Rows from block 5 of the image encoder of a small encoder-decoder image transcriber, named by matrix and row number. Rows with one number belong to one neuron. Each number is 200 + 40 x the weight over its row's rms, rounded and kept within 0 to 999. All counts start at 0.
After each neuron's rows are labels from the 100 images, of 14976, where the neuron reaches its highest value: "top examples" is what is common among them. Only what is clearly more common there than usual is listed. The data: numbers of one to four digits printed on busy colour backdrops.
# fc1: MLP up (encoder.blocks.5.mlp.fc1.weight, 512x256), inputs 0-255
# fc2: MLP down (encoder.blocks.5.mlp.fc2.weight, 256x512, transposed), outputs 0-255

fc1.487,179,223,119,200,194,213,192,219,181,199,207,196,176,163,238,212,218,213,137,195,241,162,203,211,151,304,203,167,158,134,248,165,228,186,164,160,175,167,235,198,183,216,225,226,207,172,271,176,180,186,203,213,249,229,243,251,208,264,265,159,89,174,180,217,200,231,239,233,278,216,217,158,142,277,178,248,139,223,224,165,185,246,214,166,141,208,259,173,248,204,190,189,146,194,202,178,243,244,210,194,212,279,134,117,229,288,141,120,219,236,155,172,184,181,211,190,183,186,236,191,263,164,279,238,167,221,255,162,263,161,180,156,226,221,257,188,174,190,206,191,188,221,152,175,133,270,217,208,206,215,195,172,171,211,184,237,228,123,208,237,182,166,171,206,198,162,212,160,248,141,202,211,234,175,210,182,204,185,182,171,172,296,168,245,143,227,200,246,159,260,200,228,167,237,166,246,136,197,253,134,197,207,200,213,225,206,148,247,198,272,228,244,244,112,219,197,220,154,193,133,181,264,221,203,252,233,238,151,234,210,272,159,242,163,130,262,223,157,174,250,203,241,195,182,215,160,273,94,178,273,154,142,259,249,160,166
fc2.487,150,164,171,184,254,202,193,207,190,166,157,154,141,209,142,178,198,195,220,219,257,241,180,236,288,206,253,170,168,177,206,156,165,219,169,226,249,200,239,179,213,170,183,127,215,229,254,161,173,189,224,246,201,201,206,130,167,220,206,228,167,138,182,187,196,252,211,196,184,220,158,255,228,248,159,226,224,250,201,297,218,161,304,244,284,225,136,286,189,236,233,237,238,153,232,121,195,148,151,226,210,219,230,189,191,211,223,288,167,176,245,220,193,330,191,213,196,179,167,268,210,250,191,202,149,165,177,150,191,143,228,247,228,198,171,187,181,203,146,241,252,236,223,191,177,255,219,147,186,302,184,223,190,165,180,222,123,179,229,164,187,180,168,100,192,230,175,227,165,205,99,96,153,181,220,210,259,214,212,161,232,180,248,179,211,142,180,116,220,203,133,137,267,214,193,197,176,165,117,245,204,136,256,234,179,214,193,189,199,187,213,207,245,201,179,194,198,232,226,170,242,142,275,266,199,193,223,227,178,192,172,268,174,229,189,202,204,175,259,199,119,177,205,129,138,191,181,219,250,133,137,223,202,164,225,183
top examples: the digit 6; length: three; first digit: 6

fc1.42,181,149,227,170,213,223,213,193,295,214,194,144,168,226,169,190,241,196,151,147,244,190,171,197,198,88,225,145,195,225,237,257,195,200,234,253,249,180,135,234,224,152,218,228,188,160,235,193,265,223,155,161,177,267,171,201,222,241,270,121,243,171,145,212,209,137,155,171,180,210,177,211,234,184,234,295,189,236,285,201,172,185,177,252,153,178,145,195,199,244,240,173,240,169,190,221,213,140,203,187,190,211,155,238,193,221,230,258,202,209,218,132,194,82,136,186,214,212,265,229,249,186,252,171,180,205,173,162,136,90,268,226,211,174,218,189,251,184,205,181,247,155,302,219,207,236,268,170,186,229,226,195,184,254,178,249,207,162,164,217,182,289,143,237,222,217,173,127,222,276,171,191,219,198,232,208,240,253,286,233,131,214,265,213,216,207,170,201,257,247,187,201,213,149,191,145,164,246,246,182,184,230,189,149,229,194,205,221,204,201,267,254,183,253,275,219,269,211,244,203,206,221,171,157,234,136,157,268,188,122,217,166,241,214,231,176,228,188,140,259,124,197,197,160,174,176,152,181,216,272,210,188,174,242,208,195
fc2.42,248,171,228,182,229,112,223,144,133,282,158,197,220,172,240,247,262,214,194,218,124,226,174,225,176,211,224,250,188,266,188,169,195,175,128,168,180,183,187,183,222,130,136,184,146,206,193,235,207,254,94,237,178,166,181,230,207,181,151,175,213,232,161,283,248,218,174,162,225,154,290,188,245,222,207,170,226,143,162,276,178,172,171,234,237,297,112,239,183,223,215,151,192,219,145,219,256,295,224,203,198,219,198,190,185,172,175,159,229,276,176,203,251,216,203,243,195,207,194,125,281,198,223,253,190,248,320,194,216,232,187,244,152,235,195,172,189,174,153,155,224,152,164,231,209,185,155,232,154,223,243,271,145,148,206,187,148,186,229,188,216,195,221,250,256,202,218,203,220,176,227,187,242,213,234,190,209,185,179,168,130,191,250,203,184,213,257,261,199,232,160,193,208,166,212,163,156,126,226,192,195,202,196,144,188,236,188,164,148,202,158,195,198,163,184,274,218,205,133,192,201,188,143,191,192,242,267,209,120,202,241,43,173,228,226,226,191,239,269,140,218,190,198,172,217,222,205,263,252,232,178,189,130,185,244,201
top examples: the digit 6; length: two; first digit: 6; the digit 0

fc1.96,178,173,155,164,180,172,239,154,190,190,137,299,236,196,188,173,176,207,153,184,152,179,98,192,225,195,280,172,159,189,220,200,251,207,187,225,132,210,220,242,137,188,313,269,171,218,188,148,177,212,253,222,178,181,279,211,215,232,150,177,232,218,179,100,139,165,209,213,220,180,256,180,223,172,178,234,183,176,189,255,208,197,149,152,228,200,243,219,175,125,132,185,175,114,179,132,237,174,204,253,225,190,202,188,213,156,184,179,207,183,224,191,184,269,170,229,190,193,154,190,197,233,242,216,191,200,203,250,187,210,156,197,197,133,252,167,195,174,159,230,155,166,235,180,133,222,232,220,219,227,222,241,241,337,195,246,192,234,160,212,138,291,256,237,193,155,255,215,172,234,170,243,274,214,194,180,192,132,84,288,191,165,230,249,232,213,181,231,194,215,204,189,167,205,181,188,186,180,209,220,170,195,248,200,213,238,249,142,182,196,195,120,151,153,204,248,241,227,175,299,222,245,207,167,169,245,188,121,204,189,263,234,144,167,172,242,211,239,160,169,224,208,211,214,232,90,217,178,162,268,209,240,262,251,150,165
fc2.96,183,246,177,163,134,184,115,201,240,207,209,202,126,153,181,135,108,195,186,147,241,163,261,206,200,205,218,120,196,195,216,177,253,193,168,228,153,230,173,229,189,206,224,190,179,273,191,215,156,187,198,179,170,137,140,167,217,189,145,225,212,199,215,264,233,206,209,218,176,140,203,157,180,236,208,206,172,291,198,215,142,210,186,175,211,177,203,232,213,200,182,179,198,224,183,226,220,229,156,159,182,189,162,302,244,236,174,182,204,221,125,237,230,179,143,137,238,120,225,253,228,199,165,190,198,188,235,134,209,169,250,293,155,185,154,184,213,234,175,241,278,130,162,217,202,174,169,238,208,172,202,165,137,97,176,220,194,132,199,207,261,168,163,285,206,251,195,144,202,202,225,159,221,148,224,170,214,166,233,163,106,239,168,225,314,185,202,207,166,237,265,199,213,138,201,200,196,228,206,139,244,112,177,153,252,130,223,234,129,161,187,172,170,234,253,167,243,215,214,208,178,203,114,277,202,126,188,228,218,221,187,157,183,261,168,220,220,234,233,178,246,165,195,215,179,183,134,102,220,214,217,106,191,176,269,155
top examples: the digit 3; first digit: 3

fc1.247,143,188,145,210,265,229,208,155,236,148,219,174,154,155,191,202,222,212,176,226,106,147,281,227,264,237,156,152,174,136,183,164,200,163,203,163,193,193,189,165,173,177,231,163,214,148,197,206,155,175,232,221,162,239,183,257,192,229,157,152,257,149,223,245,221,233,216,245,273,243,225,205,158,154,143,204,106,203,207,174,227,248,276,237,192,260,232,160,198,298,145,232,165,191,149,221,117,206,236,190,132,236,212,188,180,199,287,275,157,212,208,190,157,185,158,246,222,235,320,189,247,168,179,135,179,160,250,186,191,213,185,218,155,180,242,192,253,155,243,239,191,168,149,199,122,209,194,158,158,291,205,177,225,224,200,234,212,191,194,179,271,186,193,185,265,234,129,123,243,221,248,241,187,144,264,222,203,251,176,231,201,143,159,177,212,151,226,264,224,178,248,145,235,183,238,245,241,201,213,213,165,231,206,288,131,193,206,256,238,227,215,229,155,167,148,221,219,197,219,216,207,221,196,209,86,170,226,155,213,236,164,203,167,190,208,155,201,226,253,219,199,205,195,173,170,302,130,170,252,207,228,235,245,227,209,235
fc2.247,206,260,122,185,172,277,259,220,161,217,158,183,176,201,220,178,133,204,249,193,247,163,180,237,205,109,272,139,190,224,231,242,265,198,233,233,229,195,180,166,217,281,135,146,207,191,134,142,211,183,141,149,214,238,223,193,204,240,205,203,186,195,199,228,230,342,124,216,155,198,167,153,193,167,239,268,242,193,150,154,170,227,216,199,186,160,164,169,181,169,204,240,154,172,208,193,176,225,172,238,265,231,238,216,162,160,296,210,216,102,225,197,141,214,182,196,191,165,142,171,162,137,264,166,250,175,180,213,175,141,155,226,183,201,225,170,191,120,183,208,199,276,216,227,210,202,145,174,204,261,141,213,231,212,186,152,163,252,234,174,268,199,175,179,196,209,204,208,287,207,184,230,172,181,145,118,228,164,220,185,265,236,151,212,170,249,176,214,165,205,157,222,213,165,177,195,158,168,130,156,220,179,224,169,260,226,219,217,274,161,208,141,285,158,194,156,199,207,202,196,181,236,259,189,227,172,147,217,151,156,221,242,258,304,175,283,213,124,199,179,143,204,280,195,194,192,219,177,225,273,243,210,209,238,201,240
top examples: length: two; first digit: 3; first digit: 5

fc1.122,257,157,139,220,233,219,109,208,196,193,226,182,249,172,190,104,199,199,198,148,157,258,318,103,283,208,157,227,163,220,216,166,209,219,224,181,143,218,216,182,152,229,138,180,272,216,131,247,186,208,160,159,200,183,146,167,152,260,179,187,120,196,218,149,188,141,226,208,191,145,209,174,242,264,200,186,233,199,199,184,106,195,203,213,192,166,248,196,194,136,186,194,183,226,184,303,217,164,115,129,205,220,217,177,181,182,173,157,186,243,145,247,185,187,203,171,187,202,177,173,162,127,227,196,209,177,172,243,218,126,279,179,217,171,173,249,191,257,208,208,217,197,212,169,229,188,225,186,235,125,225,263,164,126,184,221,134,173,170,245,283,195,205,213,215,193,182,218,124,219,217,137,185,194,176,233,185,154,278,171,210,311,199,235,148,190,243,197,235,146,240,159,183,224,159,211,184,203,192,126,256,180,177,243,192,157,212,258,151,149,165,205,226,231,237,146,200,170,186,234,234,116,229,190,229,223,226,214,239,174,140,166,194,183,213,175,137,218,300,159,238,207,167,168,160,224,141,190,118,200,159,195,131,252,204,187
fc2.122,218,225,176,244,242,89,180,185,268,201,181,202,227,246,184,272,182,193,207,157,243,184,164,210,267,126,221,203,141,143,161,203,267,227,187,194,199,193,160,177,199,166,141,190,177,196,208,202,210,203,178,172,207,239,125,241,165,106,232,244,217,231,178,219,134,228,128,181,177,162,144,235,205,224,228,248,187,134,315,150,206,205,209,152,205,284,207,167,274,255,184,204,241,163,125,187,140,193,216,235,177,185,172,224,154,252,148,201,233,228,228,134,161,216,223,215,190,193,196,179,204,168,161,249,166,237,172,210,158,264,154,153,213,220,220,141,232,212,234,207,155,207,215,200,118,193,100,190,159,225,283,236,162,164,188,162,209,81,229,202,189,228,253,227,190,199,213,117,230,214,197,191,177,301,197,203,185,184,155,212,207,169,197,199,220,237,174,116,224,226,188,195,105,146,208,194,174,195,163,231,238,194,227,183,256,198,151,132,212,181,157,170,109,219,225,172,223,264,273,176,142,177,144,167,164,154,221,224,174,252,278,156,207,208,273,163,227,205,164,194,220,222,295,151,258,170,226,179,246,214,231,182,204,205,146,207
top examples: length: two; the digit 7; last digit: 7; first digit: 7

fc1.66,233,202,198,247,243,229,245,240,178,133,203,222,192,255,270,191,256,225,120,249,147,223,239,218,232,203,207,233,199,195,172,208,91,205,194,104,207,140,216,222,228,107,194,268,135,211,235,259,170,185,201,181,142,186,218,215,93,202,150,155,227,207,180,208,208,214,222,215,157,261,156,203,135,137,170,163,195,227,180,173,199,211,210,258,209,202,194,125,206,164,162,138,207,179,198,197,206,223,231,261,143,185,107,244,142,199,176,163,210,216,235,248,228,227,157,192,175,231,182,237,248,273,130,215,184,220,205,184,264,177,190,167,217,207,134,186,192,221,219,165,188,164,171,237,200,259,187,181,146,169,170,210,208,176,214,183,181,228,192,249,219,211,259,229,186,216,200,277,194,98,184,178,222,91,137,213,152,231,167,190,249,191,204,252,209,166,132,210,134,214,212,110,217,155,234,240,288,96,241,219,214,224,198,187,191,127,193,175,157,202,220,217,103,181,184,123,211,192,217,204,154,196,208,120,254,204,230,239,160,189,118,281,207,196,201,236,112,194,203,219,184,193,220,157,146,163,217,217,181,214,144,236,229,253,150,154
fc2.66,177,248,181,256,228,231,198,237,195,188,165,219,220,229,185,159,295,220,206,226,175,198,201,242,240,253,213,152,215,110,228,273,175,204,209,255,231,259,204,220,165,201,211,196,202,116,152,258,192,248,157,281,202,229,156,134,256,209,174,216,180,188,236,185,195,147,176,261,257,164,174,175,217,193,181,187,208,201,280,208,136,185,142,194,214,227,147,179,195,166,252,207,263,249,188,192,208,230,183,186,188,210,222,229,200,206,199,194,116,224,173,220,165,224,190,268,200,118,210,227,138,165,262,125,179,182,180,284,196,301,230,203,178,216,214,116,203,219,190,204,215,89,215,220,210,237,224,212,141,235,160,211,217,266,116,186,162,254,220,132,247,206,224,165,229,169,235,234,197,242,213,197,208,201,208,198,108,173,311,217,175,205,238,92,96,275,201,166,139,204,163,223,186,166,213,211,152,263,238,212,195,195,206,131,262,170,202,223,254,166,229,177,134,227,204,183,160,234,175,247,252,199,110,190,201,156,245,158,186,205,218,234,184,153,202,167,263,229,158,168,213,246,155,263,180,161,161,176,226,214,221,224,180,172,115,142
top examples: on a plate; the digit 2; first digit: 2; first digit: 9

fc1.254,215,220,212,126,321,211,155,203,250,264,251,176,208,196,177,211,122,196,284,228,189,180,131,161,176,181,218,258,200,204,189,171,230,250,238,167,222,223,222,175,170,252,185,213,211,197,129,237,237,183,139,177,149,181,250,189,249,171,188,229,190,191,250,231,199,297,139,215,221,270,193,212,168,192,209,249,232,162,287,166,198,176,126,246,185,186,192,242,185,126,209,195,217,219,244,248,210,107,167,187,270,147,190,170,197,228,274,150,225,160,102,205,222,152,249,183,201,265,179,221,198,174,150,180,199,180,222,235,267,103,197,172,179,186,248,161,237,244,223,218,236,222,202,253,238,185,225,260,276,222,209,226,214,214,147,113,213,235,143,155,233,240,234,248,214,193,215,263,189,251,134,149,195,164,142,167,207,181,207,184,203,216,234,233,173,250,194,133,165,225,175,173,163,169,226,231,241,227,139,259,192,217,175,235,161,262,220,174,192,216,262,162,258,181,225,168,175,252,215,268,199,157,141,219,236,153,206,309,195,239,164,165,189,215,180,216,257,158,193,226,235,263,208,271,187,211,137,156,209,195,209,177,96,220,166,188
fc2.254,198,181,194,193,242,142,198,223,160,181,197,265,157,235,243,187,161,200,187,191,224,188,227,178,228,194,163,202,162,262,224,116,169,166,159,233,217,173,149,258,169,147,259,255,233,176,218,191,265,185,185,237,215,160,175,106,220,211,272,212,211,149,276,285,261,243,194,163,173,156,214,194,174,229,158,222,188,275,184,185,224,180,232,184,237,300,170,145,170,264,166,217,237,110,110,165,191,244,185,188,321,184,155,217,230,181,113,234,195,193,253,258,199,218,261,180,177,246,163,201,194,219,228,212,139,177,168,124,255,211,218,231,165,247,212,187,268,156,131,127,151,209,216,227,262,224,158,203,141,160,235,221,218,190,195,269,160,267,209,181,229,163,212,197,154,223,191,154,152,198,208,244,208,203,145,164,194,186,179,246,153,147,203,232,183,159,179,152,140,167,210,238,144,213,189,212,216,178,241,197,206,224,228,247,206,204,254,182,311,175,182,188,255,193,162,228,161,219,289,162,131,216,157,235,204,224,213,232,261,199,218,187,168,132,151,178,126,166,151,190,206,253,139,151,179,230,302,186,191,162,196,178,230,146,219,171
top examples: on a plate; the digit 5; last digit: 5

fc1.184,242,281,240,188,257,196,163,177,145,170,214,214,166,148,224,163,213,196,209,169,200,213,187,151,170,132,226,159,218,197,164,176,135,253,193,236,174,145,242,76,220,114,187,225,102,207,210,238,180,223,176,233,265,193,185,262,187,298,162,158,143,225,189,179,218,190,186,210,229,247,193,156,193,221,237,168,198,140,179,173,124,230,123,211,164,199,190,199,137,255,248,214,157,181,171,232,262,221,127,176,240,193,183,174,242,168,223,190,166,190,212,197,105,178,182,192,191,177,186,198,196,133,181,274,182,217,179,295,185,174,228,215,192,221,148,202,246,163,204,169,223,272,223,185,177,258,295,174,159,214,196,269,116,186,230,168,177,195,195,214,135,154,193,226,182,202,222,193,239,180,178,219,160,180,167,141,143,198,267,178,162,183,255,208,123,197,187,172,233,216,170,210,172,199,153,153,174,218,176,167,161,215,193,135,151,253,248,177,233,229,180,261,202,222,190,224,195,198,178,127,125,170,199,162,186,250,214,233,176,152,216,84,155,173,174,229,212,177,157,168,204,299,163,161,301,186,237,301,185,182,134,252,165,198,182,244
fc2.184,237,222,163,230,218,185,254,241,214,212,196,262,214,210,248,132,180,168,186,160,167,207,174,264,155,200,128,258,215,190,206,188,178,139,222,216,160,285,170,165,171,192,222,178,194,179,166,186,226,159,197,169,139,213,184,235,148,205,235,216,220,246,203,239,184,196,204,146,230,207,259,237,211,235,201,239,285,172,241,260,203,198,309,208,183,219,152,239,226,145,247,214,249,224,184,197,198,230,173,187,159,166,226,251,201,220,187,261,158,161,337,193,160,141,308,261,101,273,242,188,242,247,186,198,158,203,164,154,214,167,184,187,199,278,202,171,208,233,216,284,240,195,222,193,187,175,150,190,188,166,212,223,200,128,175,219,162,232,130,223,217,197,216,186,180,175,196,223,206,250,252,211,272,227,189,153,189,248,162,241,239,153,236,216,226,195,159,262,201,109,135,172,249,240,287,200,184,245,134,180,171,182,191,165,262,235,216,201,143,144,269,187,273,176,238,191,178,156,205,230,179,260,241,198,168,261,250,172,257,233,192,143,125,227,238,130,174,190,259,188,169,120,181,170,186,242,269,148,251,266,210,239,191,193,162,199
top examples: length: two; last digit: 6; last digit: 8; first digit: 1

fc1.299,218,300,246,241,168,168,216,223,207,195,169,185,166,240,200,174,194,203,122,149,197,219,257,178,190,233,310,186,201,212,204,222,239,183,210,202,281,149,200,248,169,137,220,221,181,196,219,139,196,175,193,233,148,216,173,173,77,232,217,168,181,240,269,207,199,246,130,179,210,125,223,246,144,241,210,186,237,234,184,160,190,174,195,167,247,91,172,268,182,208,221,217,217,236,199,205,148,164,135,204,154,151,221,214,157,198,182,243,171,244,246,143,176,164,189,183,263,104,200,104,143,194,157,247,152,176,188,177,212,245,148,215,285,200,313,183,257,165,151,217,179,207,188,197,233,231,267,177,180,145,266,158,128,174,147,194,199,164,179,204,249,147,192,178,279,215,165,146,188,186,121,140,289,203,182,186,201,258,210,195,157,262,235,147,121,183,224,208,192,161,203,185,302,236,219,173,190,183,189,194,188,198,248,191,198,238,148,159,199,207,242,233,171,260,227,211,227,214,221,151,221,213,249,139,221,202,268,168,209,239,124,183,178,154,203,170,158,199,176,214,207,181,257,149,224,245,147,224,251,220,197,174,239,211,224,199
fc2.299,158,135,219,243,221,158,229,185,204,259,264,309,195,229,166,268,141,128,280,232,180,218,239,137,164,175,217,225,230,257,201,195,214,159,251,214,195,246,147,171,182,229,130,226,120,190,300,232,120,249,135,265,210,204,210,208,241,238,231,208,225,149,198,170,185,228,242,199,187,186,254,137,241,262,193,229,207,170,181,227,131,151,218,194,182,187,161,240,235,279,184,152,148,235,169,217,169,230,202,240,196,224,150,173,244,101,247,155,240,242,248,139,198,237,259,237,192,216,144,227,155,188,173,289,175,244,202,188,249,169,146,164,210,142,166,193,226,183,238,186,179,215,211,181,158,173,159,255,202,254,243,252,203,209,205,242,201,214,193,234,155,209,231,172,161,135,271,195,227,204,168,160,248,253,319,154,221,211,156,225,217,163,242,165,177,136,265,295,246,243,207,239,128,159,260,200,161,192,240,163,208,245,204,249,184,184,205,232,193,199,210,255,154,134,176,193,218,201,223,228,243,204,260,169,214,277,238,190,159,184,238,193,199,199,230,187,243,227,247,207,222,175,185,130,270,267,208,216,200,213,219,182,180,207,157,223
top examples: the digit 6; on a plate; first digit: 6; last digit: 6

fc1.263,251,272,211,279,196,211,268,140,163,148,192,168,231,164,184,224,191,236,172,177,143,227,167,215,168,200,147,177,176,264,218,196,166,109,155,186,151,239,259,165,167,168,186,216,184,252,231,219,276,209,199,184,131,241,218,206,167,277,239,163,142,215,93,209,210,202,178,241,186,95,199,239,182,219,254,248,202,172,201,146,247,162,172,227,263,197,191,146,181,245,191,195,356,182,211,259,193,196,183,230,219,190,182,151,201,177,269,219,187,204,210,167,200,191,239,257,173,201,186,244,243,216,198,200,245,203,195,208,224,242,158,195,172,239,185,166,223,238,208,256,250,293,164,155,173,191,180,155,204,172,175,205,182,243,278,274,237,175,216,239,178,214,245,208,198,203,208,87,198,176,163,201,251,211,153,165,150,182,223,197,191,181,158,159,247,161,119,162,293,156,205,145,178,231,262,156,268,226,127,176,142,168,144,162,190,209,244,228,212,221,184,274,166,88,166,196,200,222,168,205,206,209,266,190,172,213,197,200,262,216,182,202,258,172,152,221,181,259,222,269,189,258,211,192,222,256,191,258,237,211,212,190,185,201,285,180
fc2.263,203,148,183,240,188,161,190,263,252,196,188,212,197,227,208,240,202,196,165,169,177,182,195,189,150,183,196,246,248,165,197,264,207,226,248,189,217,156,213,187,203,208,179,229,197,137,217,181,237,160,165,164,230,118,173,165,186,201,163,250,155,187,233,250,240,157,198,176,122,138,255,240,210,270,149,120,120,178,198,273,133,229,243,249,223,181,182,186,242,169,182,177,133,200,158,163,140,226,169,229,169,238,141,84,130,225,207,188,250,120,304,190,287,195,261,174,268,164,164,163,262,210,168,182,195,153,223,176,141,177,138,150,238,158,190,240,282,193,200,194,240,210,275,183,117,177,200,197,206,165,202,192,173,178,175,134,187,252,201,119,179,212,146,168,242,185,247,189,208,152,183,259,216,209,268,150,249,206,139,214,140,249,188,215,225,145,227,240,214,200,312,172,207,180,174,210,191,229,198,198,229,208,306,232,171,247,193,205,188,188,202,250,233,249,229,244,230,156,176,169,181,187,175,239,211,181,186,211,180,177,232,131,163,180,147,180,155,134,174,211,176,161,270,202,164,247,191,298,243,252,179,151,145,215,201,177
top examples: the digit 6; length: three; last digit: 6

fc1.280,189,254,229,133,195,209,201,185,190,247,186,167,243,205,190,168,255,147,210,189,173,171,196,190,170,219,203,174,210,229,204,173,229,176,197,218,216,198,175,288,225,249,227,246,126,190,173,167,189,240,231,236,190,260,191,270,199,215,218,219,212,196,215,248,255,253,265,174,208,165,263,231,174,191,159,156,162,190,175,154,196,261,221,201,174,202,229,177,202,240,159,185,184,230,182,148,203,238,247,163,146,202,179,189,184,177,222,281,282,276,142,230,228,133,185,217,146,173,187,121,159,223,238,275,195,241,195,216,204,237,203,157,240,250,245,243,337,155,218,119,208,235,178,222,171,284,179,249,157,140,251,175,198,294,163,247,184,199,135,234,173,268,188,160,210,172,154,164,262,161,114,180,246,163,238,212,257,138,158,222,189,230,146,232,189,180,225,237,200,220,205,220,147,177,218,165,162,277,242,147,227,188,177,231,169,178,176,154,188,249,193,223,222,262,223,141,160,153,223,215,179,204,164,179,138,224,123,171,144,211,180,123,168,252,252,195,150,226,248,207,261,248,187,196,254,238,135,133,180,130,260,154,107,229,166,239
fc2.280,169,206,143,253,223,212,163,219,216,180,222,216,139,161,160,160,196,176,215,189,170,201,260,243,259,178,180,219,205,107,293,136,190,195,198,231,253,242,163,198,148,180,229,147,192,224,232,153,176,185,181,187,240,111,240,163,169,208,149,139,164,168,148,231,248,180,194,184,231,223,119,162,186,216,237,185,175,209,140,216,237,214,215,207,183,252,221,260,190,93,198,230,253,158,200,244,186,169,260,198,178,158,174,183,258,159,143,190,148,187,225,195,130,200,211,164,242,174,128,215,232,238,169,177,151,257,189,208,186,173,142,194,157,149,133,201,157,246,204,157,171,207,176,270,225,193,180,185,260,272,196,205,157,120,247,166,246,212,222,181,172,233,204,235,171,197,239,281,273,207,233,171,183,194,211,264,185,237,212,221,153,154,203,122,204,159,265,230,189,200,204,185,263,185,208,218,197,188,129,247,166,234,182,179,94,224,176,168,255,103,286,198,173,140,193,201,235,184,217,149,198,155,217,174,154,173,238,237,251,190,198,191,159,168,183,205,237,122,172,134,174,100,194,161,192,182,236,167,212,234,211,268,241,189,59,170
top examples: length: two; the digit 6; first digit: 6

fc1.176,277,229,226,147,144,172,170,232,202,188,221,272,244,210,185,193,176,248,197,153,248,184,191,166,163,207,271,179,198,236,217,196,186,177,196,84,218,166,280,218,231,178,198,188,144,225,131,162,157,214,153,167,142,177,229,161,148,269,260,206,207,180,238,255,163,182,255,200,231,208,203,183,218,299,125,169,282,240,232,235,238,249,126,186,240,234,222,192,185,184,134,140,175,198,196,215,195,247,163,224,201,186,208,144,195,272,194,227,172,217,219,165,204,213,172,237,162,194,169,181,192,181,226,209,172,195,225,319,245,146,104,280,255,169,170,208,251,199,236,139,173,200,182,227,193,175,212,185,189,291,230,240,179,181,233,252,203,248,222,167,157,235,271,278,105,252,181,150,175,191,201,124,190,198,183,202,181,206,191,284,152,162,244,165,164,184,228,244,188,155,233,223,213,205,178,191,214,218,163,289,147,143,204,242,183,193,254,206,180,289,224,178,217,231,102,162,146,215,210,246,255,181,140,170,171,170,183,195,215,166,187,103,199,188,218,156,154,244,258,172,272,223,187,203,191,190,200,210,181,203,127,190,209,177,151,264
fc2.176,228,214,163,193,214,187,238,193,130,180,137,154,228,184,280,183,216,163,257,206,168,177,173,192,238,243,196,256,232,215,163,202,173,202,223,248,225,260,185,203,205,210,144,167,201,208,189,250,215,205,153,193,252,230,250,223,189,200,277,178,178,170,200,234,153,220,266,239,133,261,182,210,165,143,242,230,152,124,149,189,208,193,244,226,189,254,204,226,164,229,182,194,221,283,193,168,184,199,264,164,121,270,260,209,169,241,116,242,188,218,236,195,180,207,208,171,130,291,234,131,230,184,224,186,279,190,237,106,202,212,238,221,199,226,275,155,203,244,188,202,203,172,205,209,114,204,247,246,254,122,174,185,142,287,214,193,234,115,180,217,258,157,180,169,243,151,160,201,247,216,224,218,240,244,134,189,186,216,233,103,180,237,223,246,219,170,202,224,200,192,297,182,115,156,245,247,226,255,118,228,275,220,177,248,215,176,176,238,229,192,123,169,260,143,147,212,219,205,234,233,197,238,166,249,126,184,232,243,230,181,207,276,173,205,236,204,161,143,196,240,180,159,195,160,185,191,155,152,193,214,140,247,185,132,190,192
top examples: length: two; the digit 3; last digit: 3; first digit: 3

fc1.101,159,127,218,122,262,173,220,231,142,268,216,244,173,243,176,209,172,237,229,203,216,114,221,161,252,186,147,152,195,218,187,230,172,237,128,241,237,171,244,222,237,142,216,205,206,191,158,182,236,214,165,161,202,239,125,175,179,146,176,146,182,191,198,205,110,192,196,210,253,197,175,214,196,300,169,276,241,149,160,197,140,198,225,206,213,137,203,171,169,183,229,181,182,244,222,213,206,241,225,190,177,189,190,230,117,237,271,224,176,159,215,165,157,256,156,140,225,137,183,143,252,195,225,201,235,294,149,259,301,249,180,204,229,206,238,207,151,250,183,119,238,218,212,278,211,199,174,239,249,206,252,187,195,239,194,174,215,142,167,180,252,181,172,263,238,211,203,194,121,198,195,257,192,130,217,66,138,292,262,242,168,235,255,177,167,219,208,172,114,171,134,162,242,174,170,259,149,204,177,220,238,213,176,233,175,160,205,157,172,166,205,184,169,213,204,200,203,234,229,210,235,198,192,177,187,211,200,153,222,144,179,213,196,241,208,127,197,200,112,188,217,212,217,129,258,204,193,134,164,165,141,172,221,254,144,197
fc2.101,201,239,281,218,177,179,213,174,213,187,204,208,199,204,187,209,233,185,154,202,157,229,155,253,174,182,254,166,120,160,189,256,183,259,216,117,173,217,213,160,177,118,182,206,188,247,244,204,223,267,197,252,192,214,284,148,219,287,175,215,127,256,146,218,216,252,171,236,94,130,208,198,224,200,171,178,199,214,220,219,96,155,181,142,208,233,237,239,283,182,141,156,210,146,210,162,196,145,202,206,240,175,270,130,277,187,178,266,245,242,225,255,189,222,210,172,150,120,149,167,214,185,158,178,219,137,218,231,206,214,196,177,140,166,175,177,158,176,206,202,172,191,155,171,271,167,218,154,183,251,141,198,186,153,169,270,120,175,203,175,183,243,218,108,198,168,217,173,194,195,225,208,179,231,268,196,189,183,138,236,202,194,228,205,219,183,208,218,224,190,227,210,208,154,179,248,177,147,196,123,209,167,228,301,173,143,253,147,198,245,296,216,229,201,163,194,260,173,198,262,133,193,163,256,205,192,200,216,238,233,158,177,188,225,214,266,211,198,184,212,171,170,196,149,116,121,157,255,181,238,129,112,182,211,200,238
top examples: the digit 6; first digit: 6; first digit: 8